{
  "model": "sound classifier",
  "dataset": "babble in 24 made-up languages, each with its own sounds, syllables and stress or tones, from a formant synthesiser",
  "train_examples": 39062,
  "time_shift_ms": 50,
  "n_mels": 64,
  "hop_length": 320,
  "input": "log_mel",
  "spec_augment": true,
  "win_length": 512,
  "targets": ["voice"],
  "num_classes": 4,
  "arch": "vit",
  "norm": "layernorm_no_bias",
  "norm_position": "pre",
  "activation": "quick_gelu",
  "mlp_ratio": 4,
  "head_dim": 64,
  "fused_qkv": false,
  "bias": "all",
  "qk_norm": false,
  "parallel_block": false,
  "inner_norm": false,
  "kv_group_size": 2,
  "patch_size": [8, 8],
  "conv_stem": false,
  "layers": 10,
  "width": 256,
  "positions": "learned",
  "pooling": "class_token",
  "mixing": "cutmix",
  "label_smoothing": 0.2,
  "loss": "cross_entropy",
  "init": "small_normal",
  "residual_init": "scaled_by_depth",
  "optimizer": "adamw",
  "lr": 0.0014,
  "beta1": 0.8,
  "beta2": 0.99,
  "eps": 1e-08,
  "grad_clip": 5.0,
  "steps": 11100,
  "batch_size": 256,
  "epochs": 72.7,
  "lr_schedule": "wsd_sqrt",
  "decay_fraction": 0.3,
  "final_lr_fraction": 0.05,
  "warmup_steps": 220,
  "weight_decay": 0.3
}
Rows from block 2 of a small sound classifier, named by matrix and row number. Rows with one number belong to one neuron. Each number is 50 + 12 x the weight over its row's rms, rounded and kept within 0 to 99. All counts start at 0. After the name is the row's rms in percent of the matrix's.
After each neuron's rows are labels from the 100 clips, of 14848, where the neuron reaches its highest value: "strongest on" is what is common among them; "band" is the frequency band that holds the peak. Only what is clearly more common there than usual is listed. The data: babble in 24 made-up languages, each with its own sounds, syllables and stress or tones, from a formant synthesiser.
# fc1: MLP up (model.blocks.2.mlp.fc1.weight, 1024x256), inputs 128-255
# fc2: MLP down (model.blocks.2.mlp.fc2.weight, 256x1024, transposed), outputs 128-255

fc1.767 105:44 65 61 61 68 34 52 65 30 53 25 67 49 57 41 39 46 44 67 45 61 43 63 37 55 50 59 60 76 47 60 57 48 59 55 44 50 37 55 34 45 42 36 33 38 34 27 64 33 42 41 63 38 54 66 44 36 53 62 45 63 45 52 50 64 47 64 32 64 30 47 31 71 54 65 32 34 61 62 44 50 54 70 52 51 20 42 64 45 56 72 24 43 42 43 63 57 38 55 61 43 55 43 43 36 60 51 61 47 43 31 63 51 54 62 89 47 42 52 56 58 52 69 52 54 55 46 51
fc2.767 117:47 58 33 42 75 38 53 57 37 17 41 58 54 61 62 41 49 55 63 30 56 48 47 46 44 53 57 46 64 33 66 52 44 51 53 48 54 40 71 32 29 30 64 41 56 51 33 52 45 50 52 59 45 47 47 35 47 35 53 50 47 58 65 42 36 34 63 39 52 39 36 39 48 47 38 60 28 59 61 45 31 57 48 61 51 45 57 44 54 72 59 24 41 63 60 55 55 32 43 60 72 47 58 57 33 38 55 62 38 58 36 56 75 40 57 51 55 68 51 56 56 45 68 51 51 51 45 60
strongest on: prosody: tones; voice: child-like voice
band: 250 to 500 Hz

fc1.175 091:54 35 63 43 63 46 57 52 50 45 60 52 55 50 59 37 41 38 52 43 39 36 43 33 49 69 36 48 59 50 53 32 57 58 45 45 52 57 55 58 45 56 77 45 66 55 45 47 53 17 48 60 52 54 36 77 40 67 45 37 38 59 53 52 44 46 67 54 38 49 58 46 48 55 53 56 61 49 50 46 59 26 49 30 49 67 47 49 44 42 36 35 22 71 59 48 59 59 43 50 39 58 45 26 76 53 39 68 37 45 37 65 66 40 48 52 58 67 56 60 51 54 62 58 46 42 39 61
fc2.175 090:43 43 38 43 39 59 51 62 81 44 48 67 58 54 58 55 57 36 44 55 49 52 51 54 52 42 44 45 43 39 57 60 37 45 06 47 45 50 76 56 51 41 47 58 52 44 53 37 48 60 46 44 62 41 69 43 52 48 43 43 44 63 57 29 44 54 58 47 54 57 49 46 45 44 48 35 53 57 52 53 49 50 55 62 52 41 54 52 69 57 58 38 46 59 48 49 61 48 00 51 51 53 56 32 43 42 54 41 40 41 51 41 46 57 48 43 62 55 40 67 40 56 37 59 33 40 60 54
strongest on: voice: child-like voice; prosody: no stress; /ts/; /ɪ/
band: 1000 to 2000 Hz

fc1.588 093:61 35 55 40 64 27 37 32 40 33 62 47 52 52 53 57 48 53 44 60 69 42 53 80 47 83 55 49 55 50 39 34 63 43 71 58 43 45 53 55 52 63 64 61 41 42 50 58 51 39 82 39 47 61 57 72 56 66 33 42 52 58 53 59 37 57 37 41 49 44 49 50 78 85 47 59 46 71 40 49 59 40 53 31 85 42 28 50 32 40 41 50 28 70 68 58 42 55 62 46 49 58 50 43 63 38 37 48 25 55 54 60 59 46 57 62 37 71 33 60 57 40 45 53 53 59 60 62
fc2.588 080:51 48 63 33 38 55 49 65 68 27 61 43 62 39 56 74 58 68 41 54 49 38 41 58 51 52 31 58 46 61 61 69 70 45 66 49 43 37 31 44 45 66 62 62 47 54 65 52 60 42 32 42 53 39 38 41 56 46 43 71 63 40 38 41 55 44 57 75 45 49 60 36 72 47 43 45 62 57 41 49 67 46 33 70 71 74 39 62 62 55 62 40 37 56 59 42 65 51 65 38 54 30 16 36 61 42 66 71 45 69 32 39 48 51 42 48 65 47 54 60 65 54 49 49 30 50 73 37
strongest on: voice: child-like voice; prosody: no stress; /ɪ/
band: 0 to 250 Hz

fc1.537 084:64 50 54 57 45 55 52 40 44 58 56 50 63 41 45 57 39 52 49 44 57 50 60 54 64 41 51 58 48 57 52 60 49 54 66 41 61 40 50 34 54 44 42 41 57 53 40 48 49 61 49 51 32 35 63 42 55 37 55 45 36 46 50 64 38 37 45 45 62 27 45 18 64 68 60 30 45 63 56 61 60 50 60 54 43 26 18 57 77 43 60 34 53 66 37 42 48 67 63 58 47 55 47 50 45 60 53 33 51 33 65 56 48 68 51 61 20 47 58 58 57 44 38 55 61 39 52 40
fc2.537 117:52 43 61 55 54 54 56 37 59 67 48 38 45 49 31 23 55 49 58 38 23 54 52 60 73 73 33 63 50 55 59 42 61 58 39 26 46 56 22 55 58 57 56 49 51 63 41 43 52 37 64 51 52 29 47 57 34 51 71 61 43 45 45 53 46 57 69 50 46 52 79 49 55 59 46 56 58 32 60 22 54 36 38 60 37 51 44 39 50 43 35 43 37 63 63 49 64 27 50 71 34 41 52 33 65 65 42 78 58 59 48 49 42 45 39 64 48 40 71 54 64 65 42 52 51 58 33 43
strongest on: prosody: tones; voice: low voice
band: 0 to 250 Hz

fc1.165 102:57 57 44 46 41 38 48 45 38 54 63 54 35 75 35 57 43 49 32 73 40 54 37 52 41 76 59 48 53 46 20 32 53 49 50 58 50 46 37 48 56 48 58 61 38 27 47 65 45 38 57 31 61 71 36 82 52 69 36 53 65 40 60 57 59 76 38 45 52 60 48 62 52 57 54 59 46 35 35 60 45 57 65 52 61 63 49 52 19 40 43 87 62 31 40 60 46 37 54 42 66 60 56 55 55 51 41 23 60 46 66 40 47 59 64 41 45 60 27 38 44 41 60 23 44 58 43 38
fc2.165 121:44 60 66 50 47 47 65 58 46 46 46 43 65 40 51 41 61 34 49 47 25 40 54 36 38 44 28 56 53 50 77 40 39 64 60 53 29 53 22 49 47 60 63 73 52 52 35 43 52 32 44 67 62 24 33 47 28 58 68 57 51 44 52 63 62 40 60 58 47 51 60 52 47 57 50 47 43 46 87 49 50 41 43 67 34 69 52 52 45 41 53 24 56 48 73 39 63 46 72 58 38 42 45 47 57 60 52 56 60 63 36 55 68 48 50 61 51 51 68 40 50 53 66 48 32 32 49 46
strongest on: voice: deep voice
band: 0 to 250 Hz

fc1.13 096:43 40 69 36 41 47 56 62 42 33 66 53 49 38 60 54 58 55 42 65 44 33 37 27 45 67 38 62 47 51 56 47 74 48 59 47 59 33 52 51 55 70 65 67 56 54 59 44 55 37 32 36 65 51 39 70 65 56 38 44 60 47 57 60 45 39 41 67 60 65 34 45 52 69 45 61 51 64 33 47 54 47 39 36 71 67 50 79 33 44 43 60 45 65 55 64 48 45 55 50 61 44 40 55 59 34 42 50 53 64 46 47 66 31 57 36 44 66 32 47 61 39 43 35 35 47 68 70
fc2.13 108:39 62 48 52 43 48 28 40 62 61 53 36 55 63 50 43 52 45 51 39 31 48 43 38 57 31 36 62 61 44 63 42 42 46 29 30 56 52 26 42 45 45 50 58 47 47 43 68 48 50 38 86 70 57 45 24 45 31 53 48 42 37 44 37 54 53 64 33 54 63 49 38 47 53 44 41 43 49 88 36 35 44 57 75 29 52 32 54 59 67 43 33 37 53 55 53 43 24 40 67 36 54 42 44 31 49 62 35 80 51 61 65 52 51 23 61 70 47 74 64 55 61 49 47 56 32 43 38
strongest on: voice: child-like voice; prosody: no stress; /ɪ/; /a/
band: 250 to 500 Hz; 500 to 1000 Hz

fc1.667 094:52 59 61 44 53 50 54 25 44 56 63 36 30 65 40 83 25 75 53 37 58 51 69 63 44 45 40 45 58 67 35 50 59 37 50 45 60 45 22 29 43 50 46 34 46 59 32 69 49 66 52 77 46 84 57 46 55 32 40 33 43 48 44 56 68 50 62 60 39 53 61 44 59 53 47 48 60 19 63 54 45 27 44 41 36 31 34 44 55 56 60 52 42 42 41 52 37 32 56 52 50 49 51 34 50 70 47 47 55 54 31 31 48 48 35 81 39 36 58 64 60 55 53 66 73 54 31 49
fc2.667 098:44 44 51 41 47 48 41 59 63 37 46 47 54 59 63 38 57 35 46 54 55 64 29 52 57 40 51 76 48 62 59 68 51 34 69 42 31 51 39 54 50 58 54 61 53 61 56 59 66 33 42 55 44 50 45 49 51 47 44 54 65 61 49 35 52 35 61 56 57 47 39 48 65 52 37 56 56 62 33 36 43 54 42 62 51 61 41 73 32 48 44 43 37 58 59 69 50 32 67 50 56 39 15 49 53 44 52 67 38 73 54 49 54 39 67 32 88 46 52 53 45 69 33 43 43 57 65 67
strongest on: voice: deep voice
band: 2000 to 4000 Hz

fc1.94 108:69 54 52 54 87 26 59 29 53 49 66 54 51 66 68 50 44 44 44 47 61 47 46 43 51 59 45 53 60 53 31 36 58 57 56 42 40 49 54 51 50 56 61 58 34 42 55 48 45 34 64 63 62 66 51 66 46 62 43 43 58 64 25 44 56 50 61 49 47 61 53 21 68 56 59 66 37 51 50 46 67 40 42 28 74 46 24 55 34 44 39 60 27 47 60 75 52 50 51 52 39 45 54 44 64 52 48 67 25 61 49 65 64 30 49 55 50 50 36 63 61 40 75 47 69 51 57 60
fc2.94 120:39 54 47 45 45 43 44 41 60 66 32 52 61 36 56 35 69 53 49 39 25 59 65 58 45 59 32 48 52 29 62 57 59 27 56 47 55 61 33 57 43 35 65 61 45 53 52 44 42 54 59 78 67 46 43 33 46 48 54 54 25 30 44 57 42 54 58 38 65 44 54 41 65 40 50 40 49 56 66 59 58 47 68 76 37 45 70 36 51 82 33 59 55 57 53 40 38 41 69 55 42 66 49 39 32 43 76 42 44 47 60 37 51 65 22 65 54 45 72 43 54 42 53 47 72 38 38 31
strongest on: voice: child-like voice; prosody: no stress; /ɪ/; /a/
band: 0 to 250 Hz

fc1.84 107:61 35 47 44 62 50 63 46 28 33 48 53 46 58 36 60 26 52 58 65 68 47 43 53 34 55 52 48 54 47 42 54 51 33 55 64 76 41 66 56 44 45 62 32 50 53 30 46 44 46 46 40 40 46 34 64 54 45 27 40 41 63 60 60 56 40 32 38 60 34 41 52 50 65 51 33 30 56 53 60 69 52 64 37 51 63 54 49 49 53 62 37 47 55 47 52 56 69 57 46 68 60 57 54 64 54 27 31 28 37 38 64 71 52 59 50 32 75 33 33 47 26 68 34 63 55 52 54
fc2.84 137:68 60 27 50 39 57 35 52 56 59 44 43 48 50 73 59 61 59 60 48 50 63 50 34 46 34 52 37 52 30 54 58 31 46 18 43 72 41 48 42 54 21 43 47 35 59 70 54 42 57 40 72 49 55 49 26 69 39 41 58 50 36 22 33 47 48 51 37 70 48 26 52 58 38 51 41 33 49 51 52 51 63 68 61 47 52 53 51 49 63 36 63 49 44 36 56 41 67 46 50 63 54 76 61 20 51 68 47 56 48 54 62 40 48 48 50 54 57 51 51 51 45 60 40 67 33 60 42
strongest on: voice: deep voice
band: 0 to 250 Hz

fc1.2 099:57 40 52 39 49 54 49 52 38 49 40 50 45 52 53 57 53 48 48 47 63 64 64 39 53 46 46 60 46 39 72 37 69 40 58 45 59 59 73 53 35 54 46 40 66 47 39 48 51 70 56 57 62 59 58 32 72 19 48 45 21 49 33 61 29 54 32 38 72 59 51 58 75 61 48 38 55 46 44 52 36 39 62 58 60 30 45 47 61 61 37 41 44 45 62 58 42 45 58 59 58 50 40 35 43 31 57 42 63 41 56 50 35 50 50 47 15 64 49 51 47 50 41 47 46 44 66 56
fc2.2 113:41 45 54 58 54 65 44 24 36 67 44 40 45 28 32 49 50 32 47 55 44 67 40 56 57 36 43 58 34 40 44 42 41 54 31 51 58 66 60 49 64 45 35 38 67 49 24 45 52 47 74 40 42 35 48 47 52 47 72 65 48 52 46 93 44 47 51 32 39 60 60 52 29 70 55 51 63 47 44 44 29 51 45 43 14 54 46 43 60 36 39 49 51 53 54 31 31 60 52 62 67 49 46 57 48 51 43 48 67 31 57 53 28 40 34 49 33 58 60 56 31 66 33 45 43 55 41 37
strongest on: voice: low voice
band: 0 to 250 Hz

fc1.286 106:61 36 46 46 61 52 62 47 30 34 47 53 48 57 35 60 26 53 57 65 67 47 43 54 33 57 53 47 54 46 42 53 49 33 55 64 75 43 66 55 44 44 62 33 48 55 31 48 43 46 43 39 41 47 33 64 54 45 29 40 40 63 61 59 56 42 32 42 59 32 43 51 49 65 51 33 29 57 54 62 71 52 65 38 50 64 53 48 51 52 61 37 47 57 42 51 59 69 57 44 68 63 58 55 63 56 25 29 28 34 40 63 69 54 59 49 32 76 35 32 45 26 70 33 61 56 51 51
fc2.286 133:67 59 26 49 41 57 34 51 56 59 46 44 47 50 72 61 60 58 61 47 51 63 48 33 45 33 51 36 52 32 53 59 30 47 17 43 72 40 49 42 55 22 43 48 36 58 70 53 43 56 39 72 49 56 49 27 70 40 39 57 51 36 22 33 48 47 52 34 70 48 26 54 57 38 51 42 34 49 51 51 50 62 68 60 47 53 53 53 48 61 39 62 48 43 38 57 40 66 45 52 65 53 78 62 20 51 68 49 57 46 51 63 40 46 48 47 56 57 51 51 51 47 60 40 66 31 60 42
strongest on: voice: deep voice
band: 0 to 250 Hz

fc1.384 096:81 38 43 46 49 40 51 38 33 31 47 41 51 61 57 42 46 39 38 64 50 52 48 61 36 50 43 46 56 44 46 58 53 31 52 58 57 48 37 62 34 45 72 48 48 54 26 51 45 41 65 46 35 36 24 63 51 43 46 55 48 61 54 50 63 36 34 36 57 43 49 57 52 58 47 52 36 50 62 61 72 45 53 37 54 67 50 49 43 65 50 42 44 65 46 47 54 74 56 72 62 50 55 40 61 50 29 41 34 56 40 57 68 50 51 61 46 73 47 37 57 38 77 26 56 63 47 41
fc2.384 111:70 56 26 46 43 63 38 52 53 61 56 49 50 46 64 60 60 54 58 60 48 59 45 40 35 40 56 28 56 44 48 62 32 56 24 57 64 36 44 36 57 30 49 51 36 53 71 49 48 49 44 53 39 50 42 40 63 46 42 65 58 38 39 46 57 39 39 42 65 40 30 51 58 50 57 40 27 49 50 61 67 66 59 59 54 60 51 64 48 50 53 64 52 44 33 56 48 72 64 51 74 52 78 74 32 54 64 42 61 52 57 58 40 56 55 55 42 69 45 50 55 34 64 39 61 39 68 40
strongest on: voice: deep voice
band: 0 to 250 Hz

fc1.121 102:47 48 67 41 56 49 63 30 39 37 44 54 65 40 49 46 43 48 49 34 51 54 69 55 36 65 33 52 63 64 49 57 71 26 70 64 51 57 48 40 45 44 65 50 53 75 43 51 58 61 56 69 59 59 35 49 63 39 38 46 39 55 47 78 44 30 60 56 51 43 59 30 60 69 37 43 41 46 58 64 52 33 40 56 49 46 51 53 42 63 36 35 59 68 51 47 66 48 74 65 51 41 46 47 51 62 43 59 36 60 36 50 60 45 39 56 32 42 63 27 66 47 54 56 64 53 37 53
fc2.121 118:65 34 42 38 77 52 73 49 58 39 49 39 56 56 58 56 32 64 68 30 41 51 45 50 39 65 79 49 42 70 64 68 74 61 55 60 52 57 40 38 60 48 55 35 32 60 53 41 67 58 40 56 40 62 53 44 63 65 35 45 40 43 74 71 43 52 31 63 43 37 46 23 47 77 48 42 51 77 42 56 61 51 51 51 50 44 49 47 63 56 60 65 59 43 47 56 35 27 87 32 62 61 34 63 65 53 57 63 41 71 33 34 67 36 59 44 41 60 50 58 48 41 42 55 58 47 54 65
strongest on: voice: high voice; prosody: tones
band: 0 to 250 Hz

fc1.571 098:55 36 54 55 56 57 49 56 57 38 58 73 24 57 37 71 33 61 59 59 65 48 41 43 37 44 54 47 48 66 35 28 45 64 50 65 49 45 68 59 33 53 32 53 58 64 49 33 46 67 45 40 72 59 73 44 70 34 45 49 56 39 54 50 53 48 28 54 44 70 63 46 47 51 65 47 24 60 63 62 49 54 36 56 47 37 31 49 35 21 62 44 53 40 58 58 64 45 55 38 38 46 57 64 61 29 58 63 54 36 37 37 55 34 48 34 30 39 31 65 41 31 40 61 45 41 65 45
fc2.571 114:60 49 47 61 35 49 41 66 65 51 62 55 60 53 54 39 42 62 29 53 60 41 55 34 57 44 32 50 09 34 53 25 36 38 37 49 54 66 56 59 48 42 45 54 60 50 51 66 50 69 48 62 80 56 64 57 67 44 52 44 35 51 38 41 36 62 40 58 63 80 51 63 52 36 44 62 44 61 40 47 44 40 40 59 53 38 41 41 46 44 22 48 59 63 63 60 43 47 52 47 29 62 79 34 55 43 37 21 48 47 63 44 47 53 39 42 45 37 53 55 38 51 36 53 37 53 61 64
strongest on: voice: low voice
band: 0 to 250 Hz

fc1.713 101:57 29 53 37 37 43 57 45 58 42 80 36 46 50 62 64 51 54 29 65 45 41 43 45 51 56 38 50 40 53 37 62 59 55 53 48 35 30 38 49 59 56 66 67 43 52 72 44 63 41 50 37 48 45 35 77 55 65 40 64 60 57 60 49 48 41 49 74 49 50 47 32 52 65 44 64 51 59 38 56 67 48 30 42 72 74 31 63 54 49 37 72 44 68 48 60 53 37 49 38 66 45 47 47 69 47 46 49 38 71 59 37 52 45 52 39 46 73 45 54 55 48 43 34 52 56 66 58
fc2.713 112:39 36 35 34 50 55 44 36 59 54 45 41 51 67 48 44 46 27 43 30 28 68 52 43 32 33 29 50 58 53 43 34 35 45 43 50 61 47 61 61 59 35 55 57 58 63 36 49 61 63 45 74 61 56 46 18 56 34 37 44 39 62 50 58 46 46 59 31 45 54 51 48 43 53 38 42 41 49 79 57 28 41 52 61 23 58 59 35 52 64 36 47 41 61 54 50 50 41 33 62 41 50 51 45 44 46 68 25 51 31 57 58 58 38 21 49 68 57 68 55 48 66 37 48 60 16 24 44
strongest on: voice: child-like voice
band: 500 to 1000 Hz

fc1.764 090:52 58 92 55 42 49 72 59 52 55 54 60 47 48 35 42 40 40 48 59 37 43 45 45 52 38 35 39 95 41 42 57 73 51 56 42 66 39 51 64 59 78 48 52 56 35 43 44 30 39 49 66 71 44 50 48 35 36 59 37 51 61 37 58 50 49 58 47 55 61 39 47 50 65 61 45 35 34 55 52 57 56 50 44 34 35 41 50 41 39 71 55 38 42 67 44 48 53 51 63 32 39 55 56 51 47 52 33 63 46 36 47 59 58 39 61 28 56 35 73 81 14 61 69 65 39 58 55
fc2.764 102:34 67 57 50 60 39 43 49 75 54 52 59 45 42 47 39 43 47 52 60 52 48 40 54 58 50 47 44 56 38 45 52 59 45 39 39 54 47 41 61 44 65 61 55 43 35 58 43 38 22 42 50 62 57 40 58 38 52 49 50 52 41 57 51 56 48 69 44 54 52 34 47 55 79 53 57 48 55 37 23 60 47 54 47 54 51 44 71 31 48 62 49 24 49 49 64 34 39 32 57 35 48 66 41 52 40 49 32 57 50 57 43 56 49 53 52 69 51 49 65 66 35 55 47 53 59 66 59
strongest on: prosody: tones; voice: high voice
band: 0 to 250 Hz

fc1.475 083:53 65 68 25 19 77 60 54 30 41 64 34 51 43 37 63 50 62 43 70 47 31 57 51 32 62 37 45 49 59 48 51 51 31 66 71 61 41 45 21 62 63 62 64 50 71 30 60 54 53 30 43 58 47 49 67 68 48 32 36 35 55 63 70 61 51 47 69 63 46 50 53 74 75 38 37 50 51 35 57 68 35 42 45 51 44 36 53 45 38 49 53 43 55 54 51 45 50 72 37 56 63 50 45 42 50 39 28 47 47 39 39 62 53 49 46 22 47 38 53 55 39 52 54 40 52 64 75
fc2.475 087:37 44 68 66 50 52 32 46 48 44 42 55 36 49 41 44 52 73 63 48 69 47 52 67 64 70 66 74 38 43 53 52 57 62 66 43 37 52 24 48 45 57 37 48 52 70 68 56 49 43 47 23 34 60 58 61 51 57 65 58 65 39 73 60 37 44 49 74 33 42 49 45 50 68 61 48 55 63 29 36 48 64 41 29 74 42 59 66 48 35 57 52 59 66 37 54 58 59 59 39 43 52 39 65 45 54 31 70 49 56 61 55 48 49 59 53 65 49 49 35 56 54 48 44 46 60 53 44
strongest on: voice: high voice; thin (high-pass)
band: 0 to 250 Hz

fc1.575 102:43 65 73 56 51 39 70 70 52 68 37 48 65 27 38 38 59 48 61 45 32 49 57 44 59 53 53 49 88 48 64 76 71 51 64 40 63 50 41 51 71 64 68 37 29 60 71 45 41 34 28 63 60 46 26 42 38 52 57 51 55 28 37 63 45 41 71 40 47 46 33 34 48 91 50 33 44 44 53 38 43 56 69 66 33 49 54 53 51 61 58 62 48 31 44 42 38 45 57 53 44 50 51 59 45 63 70 38 56 57 53 55 59 58 49 67 35 54 62 45 63 36 52 54 58 49 51 45
fc2.575 118:35 18 46 32 26 59 49 46 45 33 58 38 49 41 54 76 56 35 29 55 33 47 49 46 34 43 36 30 38 56 35 53 46 63 38 73 41 35 47 42 43 53 50 67 69 47 44 31 62 60 46 46 51 42 54 52 62 56 41 55 50 59 56 75 52 48 35 46 32 51 54 78 17 56 36 56 52 48 62 78 49 48 39 53 38 66 44 50 70 47 43 58 64 68 44 21 51 54 57 58 65 44 54 53 59 34 55 38 55 38 49 30 49 41 41 37 43 55 57 46 45 59 40 43 43 47 44 38
strongest on: prosody: tones; voice: child-like voice
band: 0 to 250 Hz

fc1.60 117:45 53 67 57 50 59 50 55 55 67 61 59 54 41 56 56 49 60 61 32 47 34 55 44 68 41 47 59 49 58 79 36 53 57 49 35 37 63 31 53 40 58 38 56 57 32 59 63 48 51 43 60 58 69 71 56 41 51 57 28 39 30 47 53 40 63 69 59 49 47 56 31 51 57 57 39 73 55 67 36 52 33 59 41 44 34 26 50 73 42 60 18 35 65 50 39 48 39 51 53 40 61 42 33 63 62 48 58 76 48 46 58 37 74 46 62 51 41 60 66 53 61 40 72 44 47 47 48
fc2.60 143:65 56 30 36 42 56 60 63 42 26 34 37 56 56 58 43 60 41 40 68 54 56 49 56 27 49 62 49 52 49 50 69 44 37 37 63 54 46 68 46 62 47 66 48 43 40 53 55 53 47 50 46 39 40 22 40 60 51 39 65 49 62 45 33 58 47 43 48 69 39 30 54 52 34 47 42 51 44 37 64 53 71 64 62 61 68 60 53 47 72 46 64 54 39 50 55 49 75 31 41 73 58 49 56 40 43 57 33 32 67 36 49 60 49 77 45 51 58 39 50 42 45 66 27 53 57 52 53
strongest on: prosody: tones; voice: child-like voice; rumble
band: 0 to 250 Hz

fc1.138 088:67 33 45 49 54 46 55 42 51 53 59 48 58 54 60 76 50 46 50 40 59 69 48 58 54 46 57 53 45 76 46 56 50 53 57 47 69 11 64 39 65 43 38 46 53 49 50 43 73 64 54 44 34 45 70 40 72 46 26 57 58 56 47 51 53 49 33 23 48 38 44 35 64 60 42 50 47 61 59 73 45 54 71 62 59 29 36 51 66 50 57 52 54 41 52 49 51 48 57 51 64 43 51 47 64 54 67 50 40 43 68 52 46 54 62 57 37 42 50 53 54 54 28 44 63 35 52 36
fc2.138 111:56 56 58 71 42 60 54 54 63 65 45 56 35 50 34 32 43 58 46 53 42 39 60 55 70 60 38 49 42 33 57 36 55 42 39 34 49 64 37 72 33 45 42 45 58 46 41 66 29 55 59 47 69 41 66 61 29 36 78 56 35 51 61 50 42 66 62 61 51 69 70 54 49 48 52 54 47 41 48 40 49 49 33 57 37 33 57 33 48 46 44 49 58 61 50 42 64 29 54 59 12 53 74 25 58 49 25 47 64 50 63 36 41 57 42 71 47 29 54 56 68 49 44 64 50 60 47 60
strongest on: voice: low voice
band: 0 to 250 Hz

fc1.442 108:65 42 50 54 62 53 64 60 59 52 69 66 47 43 64 62 41 42 55 73 50 50 50 36 55 50 66 45 40 81 44 71 56 70 59 57 28 39 51 40 46 64 38 51 49 47 68 64 57 50 32 39 53 56 63 64 46 53 53 61 58 38 55 64 67 35 36 49 46 37 28 43 45 65 41 60 53 69 43 57 76 60 42 42 53 45 22 55 50 25 66 53 60 65 33 49 53 41 62 49 45 44 54 55 67 57 55 48 63 59 61 36 41 30 60 56 42 59 51 60 53 43 45 38 66 64 71 70
fc2.442 142:65 47 23 41 59 46 57 47 72 50 59 51 62 66 58 66 38 45 35 46 36 48 38 37 39 42 41 30 52 43 33 19 36 50 28 58 62 54 67 44 49 23 60 45 57 37 37 56 49 64 57 66 80 59 48 41 56 43 39 44 45 49 56 31 47 64 42 32 46 74 54 49 51 46 53 55 35 54 55 54 53 36 47 45 48 53 53 44 47 65 46 48 40 62 61 45 33 47 51 55 35 61 63 34 51 37 66 13 59 23 61 50 64 41 24 48 61 64 40 60 61 42 49 50 54 28 51 45
strongest on: voice: child-like voice
band: 1000 to 2000 Hz

fc1.270 099:59 42 65 42 55 38 57 52 33 47 59 52 52 64 57 65 35 46 59 51 63 45 46 49 46 59 53 70 67 70 47 49 70 57 78 59 51 45 45 46 45 69 49 45 44 40 61 58 53 53 49 41 52 71 59 63 63 55 29 33 54 45 24 66 50 50 37 48 64 56 48 29 81 75 57 47 37 68 42 54 67 37 58 37 71 48 44 73 44 29 53 45 43 46 56 63 51 55 78 49 56 58 34 41 59 50 45 63 53 57 49 49 50 56 50 51 43 52 33 37 65 45 51 46 61 60 61 56
fc2.270 085:44 49 78 50 58 47 75 50 46 46 62 43 73 58 71 32 57 43 49 43 47 49 39 34 57 71 50 59 53 64 60 56 75 66 68 41 33 63 61 47 38 64 58 63 28 49 45 42 52 36 51 48 51 47 46 73 46 60 49 60 49 68 48 68 48 32 58 53 51 40 50 34 62 70 58 63 60 56 51 36 66 38 36 35 62 56 36 57 59 51 48 37 29 59 43 58 58 51 85 57 49 57 29 49 63 42 48 54 55 61 45 58 64 46 55 49 43 50 49 78 69 53 58 51 40 48 60 63
strongest on: voice: child-like voice
band: 4000 to 8000 Hz

fc1.462 109:70 65 53 51 56 55 59 70 55 51 55 62 45 64 72 64 48 47 45 50 65 64 47 32 49 39 59 45 54 82 43 33 43 59 62 52 43 35 67 41 44 53 36 63 49 43 55 63 61 60 44 47 76 57 70 34 60 43 42 60 77 50 48 44 77 62 39 47 50 67 52 41 71 52 43 61 41 49 51 64 35 55 42 70 57 34 42 44 32 36 56 55 61 18 61 56 64 38 60 31 35 45 54 44 60 46 65 53 50 50 72 46 49 36 59 59 51 28 40 64 50 50 45 48 52 32 62 52
fc2.462 136:46 63 52 46 29 57 47 78 66 24 59 50 59 52 61 52 60 62 21 70 60 24 50 42 35 32 50 39 31 29 52 60 43 32 46 74 32 42 61 50 45 47 52 66 53 52 53 56 48 56 38 51 59 43 55 58 43 48 49 57 51 67 55 46 51 31 45 71 54 55 37 65 43 37 40 51 43 57 35 51 60 57 35 48 55 44 59 59 47 59 48 48 58 58 47 44 48 58 52 31 37 50 58 45 39 41 41 16 34 57 61 30 70 55 51 42 48 52 32 49 53 36 51 59 33 43 72 75
strongest on: voice: low voice
band: 0 to 250 Hz